Rows from block 10 of a small multi-label image tagger, named by matrix and row number. Rows with one number belong to one channel. Each number is 128 + 32 x the weight over its row's rms, rounded and kept within 0 to 255. All counts start at 0. After the name is the row's rms in percent of the matrix's.
After each channel's rows are labels from the 100 images, of 14848, where the channel reaches its highest value: "peak at" is the part of the image that holds the peak. Only what is clearly more common there than usual is listed. The data: procedural textures in two colours, tilted and lit.
# convs0: first 3x3 conv (model.blocks.10.convs.0.weight, 96x96x3x3, each kernel summed), inputs 0-95
# convs1: second 3x3 conv (model.blocks.10.convs.1.weight, 96x96x3x3, transposed, each kernel summed), outputs 0-95

convs0.32 099 [107  84 138 122 132  97  98  86 112  93 125 143 136 150 176 122 144 118  89 188 147  97 101 116 119 105 144 108 116 124 132 147 129 120 128  92 158 170  60 125 124 200 116 102  85 122 132 104 127 164 165 114 130 128  95 223 171 142 132 183 109 106  82 131  80 131 145 122 162  28 155 126  70 146 144 119 107 107 166 136 182 121 134 179  96 187  89  68 121 106 101 127  87 138 136 150]
convs1.32 105 [109 160 161 129 107  97 105 159 138 126 124 128 171 154 132 153 150 145 197 142 130 116 156 117 128  94 174 101 141 127 143 112 117 192 149  67  78 153 184 139  82 120 166 136 138 114  59  80 128 114 133 116 147 143 134 121 100 138 116 104 127  74 131 200  39 122 143  85 111 111 115 127 170 135 112 106 126 166 124  93 230 196 123  84  62 121 114 131 142 111 121 145 110 146 162 165]
peak at: centre

convs0.64 066 [104 183 160 111 157 146 137 100 129 121 107 103  88 140 198 119  99 161 132  95 125 105 119 151 125  90 139 120  90 143 165 139 100  98  46 146 144 130  91 136 126 119 107 142 136 122 210 126 120 110  90  51 121 122 167 146 125  93 141 118 124 130 120 109 131 167 105 161 182  94 140 109  94 159 141 162 136 137 167 132 181  87 121 151 185 198 168 190 134  98  88 115  63 167 148  60]
convs1.64 084 [138 109 148 134  84 135 122 117 124 148 135 124 176 130 108 158 160 121 185  85 147 100  98 127 142  92 157 110 118 103 110 171 170 132 118 174  89 169 144 198  78  90 156  97 122 133 112 132 152 161  68 135 135 104 122 130 134 103 138 126 143 152 136 115 123 164  68 112  60 165 149  95 176 116 180  55 110 149  92 131 114  47  67 146 186  77 129  95 175 157  96 128 176 110 103  98]
peak at: bottom left

convs0.91 099 [ 93 122 103 124 126 184 155 109 138 139 170 138 110  67  49 134  89 166 148  86  99 169 111 155 116 138 104 167 103 141 119 136 142 109  75  94 134 230 149 152 113 109 167 138 116 125 126 133 129 134 185 155 138 151  89 156 173  95  91 163 114 131 153 146 169 141  94 130 150  98 136 172  43 130  89 162 107 115 137 156 188 105 135 142 139 151 131 111 155  78 147 110 107 106  67 190]
convs1.91 083 [105 206 121 145 157 136 147 153 157 123 129 176 152 192 110  97 143  96 161 137 142  72 144  89 123 111 145 134  77 103 143  63  80 120 107 120  95 101  97 120 140  91 126 118  80 112 109 148 101  73 126  60 125 134 156 148  83 113  77 170 119 155  74 162  77  94 158 151 148 105 109 118 135 117 134 114 135  61 120 144 101 162 217 112  83 117 140 154 132 186  79  99 116 107 141 149]
peak at: centre

convs0.7 115 [124 127 164 149 116 111 138 116 106  97 140 154  98 144 141 123 145 159 145 149 142 156 101 157 136 144 108 104 163 173 156 133 218 155 137 209 140 140 113 159 134 178  52 127 124 145 157 158 115 139 120 144 166 105  82  99 131 174 150 159 123  39 188 146 142 137 121 150  77 116 116 130  73 101  72 130  78 173 127 127 104 140 133 143  79 136  95 108 122 200 100 109 103 156 134  50]
convs1.7 106 [139  99 115 126  86  79 116 128 128 180 114 188 146 137  97 139 118 177  99 120 137 112 142 126 138  90 139 147 149 134 145 109 157 138  77 104 141  97 175 169 152 111 155 157  95 163 188 128 140 106 180 105 155 161  99 137 126 172 133  69 127 158 196 197 101 121 106 164 139 118 104  85  97 106 129 170 102 203  98 121  69  75 138 130 214 130 153 108  68 149 156 134 118 172 112 146]
peak at: top left

convs0.48 117 [174 108  97 178 123 129 152 151 206 184 115 130 147 163 129 188 167 123 103 161 107 132 165 119 140 127 113 134 163  93  73 199 139 184 130  66  86 129 162 144 121  91 146 166 108  99 181  97 119 109 137 125 112  90 124  95 116 119 113 110 128 101 131 100 123 106 165 164  87 175  94 173 121 196 130 105 130 106  47 158 119 157 178 123 141 137  77  92 122 117 110 106 107 176 168 121]
convs1.48 092 [ 97 148 156 132 167 139 154  63 138 129  95  92  87  43 156 123 141 125 110 158 141 123 210 151  96 116 131 114 132 214 182 130 109 121 134  85  95 100 125 150 150 113  90 155  96  88  89 144  96 118  91 118  90  92 153 138 145 138 105 144  60 137 127 157 146 122  99 133 128 111 174  80 144 188 175 119 152 115 146 120 130 176 160 157 144 140 125 108 183  46 137 137 132  76 160 118]
peak at: top right

convs0.90 110 [ 99 104 229 119 158 166 119 100 132 121  44 134 116  78 184 113 111 152 119  87 105  57  95  90 110 161 140 148  89 136 137 114 135 149  86 136 123 123 130 146 146 139 121  99  82 132  85 124 125 164 125 158 133 139 140 124  83 147 108  88 144 160 109  95  73 167 195 153 159  86  92 121 185 126 122 154 113 100 120 129  80 147 148 125  82 122 191 109 156 133 131 146 202 115  74 133]
convs1.90 114 [ 81 131 119 137 124 114 135 158 114 115 151 115  92  86 165 138  99 142  61 111 171  45 128 122  93 146 137 122 148 165 121 110  99 106 129 115 118 142 111  50 132 204 145 155 120 101  81 125 152  99 175 133  56 135 131 144  55 105  53 147 117 152 110 178 110 155 175 156 139  92 124 136 108 132 146 127  79 126 144 133 161 174 129 103 114 138 114 119  67 115 160 149 105 196  69 157]
peak at: bottom centre

convs0.9 069 [144 115 125 146 147 161 161 134 159 138 137 157  70 164 159 198 138 150 104  90 141 122 143 145  81 152 163 116 154 112 164 161 145 218 114 126 104  63 171  51 118 129 135  96  69  99 152 141 105 119 132 146 160 171 134 112 103 164 133 114 191 113 131 172  77 173 102 174  82  86 167 132 111 132 162 125 104 152 158 133 123 110 155 136 124 158 104 174 157 158 137  82  99 106  72 175]
convs1.9 091 [132 141 119 126 124 158  86 110  55 112 145 148 181  61 110 142 163 148  95 128  73 126 158 120 159 156 134 127 190 150 123 141 119 137 143 116 141 114 155 156 161 131 119  73 142  94 107 130 139 185 163 103 129 149 116 153 147  99 162 185 121  85 160 143 192 131 134 122 136 176 116 104 168 137 174 166 140 183 159 135 100 110  80 200  80 109  85 148 140  56 183  92 142  86 102 170]
peak at: bottom right

convs0.52 109 [137 102 103 137 138 153 126 109 128  67 141 118  78 155  31  89 118 107 141 103 120  82 139 124 149 136 110 162 132 138 144  92 161 138 134 144 114 107 114 167 110  62 201 144 156 121 167 136 122 118 151 136 131 160 205  86 110 132  46 137 124 140  75 136 230 173 112 144 116 171 154 132 140 106 137 103 130 128 100 121  24 111 142  98 131 105 141 159 151  89 123 123 119 131 116 115]
convs1.52 111 [141 155 100 128 133 116 117 121 146 138 112 124 167 129 138 144 115  99 160 131 134 132 185 164 106 127 158 172 163 107 160 136 126 151 110 134 157 177 150  89 171 168 104 177 165 134 111 117 156 141 109 141 123 104 119 144 108 150 160 103 129 105 180 180  86  65 125 111  37 127 173 151 136 110 117  89 122 187 109  86 180 123 132  62  97 128 109 166 129  87 203  95 130 178 115 227]
peak at: centre

convs0.19 094 [128 140  54  89  77 139  62 125 114  66 130 126 113 123  88  98 123 146 153 116 109 137 131 118 155 169 138 157 142 162 107 166 182 142 165 143 146  83 123 108 152 142  59 103 126 122 134 137  56 112 114 173 105  67 155  88  88 172 101 117 142 180  99 169 120  73 146 176 109 122 163 108 114 134 149 129 160  71  74 153 162 101 131 154  85 167 107 133 145 112  73  93 139 120 107 182]
convs1.19 076 [134 146 145 123 149 126 116 119  94 141 150 117 118  91 101 220  55 105 127 163 180 115  93 116 129 131  37 129 104 176 187 121  84 168 197  94 126 108 136  86 140 130 127  89 113 117 161 118 124 130 144  84  89  61 114 103 130 158 158 163 146 123 153 146 155 102 138  93 206  98 124 110  99 130 145 192 126 177 151 156 130 129 169 136 110 164 152 138 139 183 156  95 126 131 169 104]
peak at: bottom right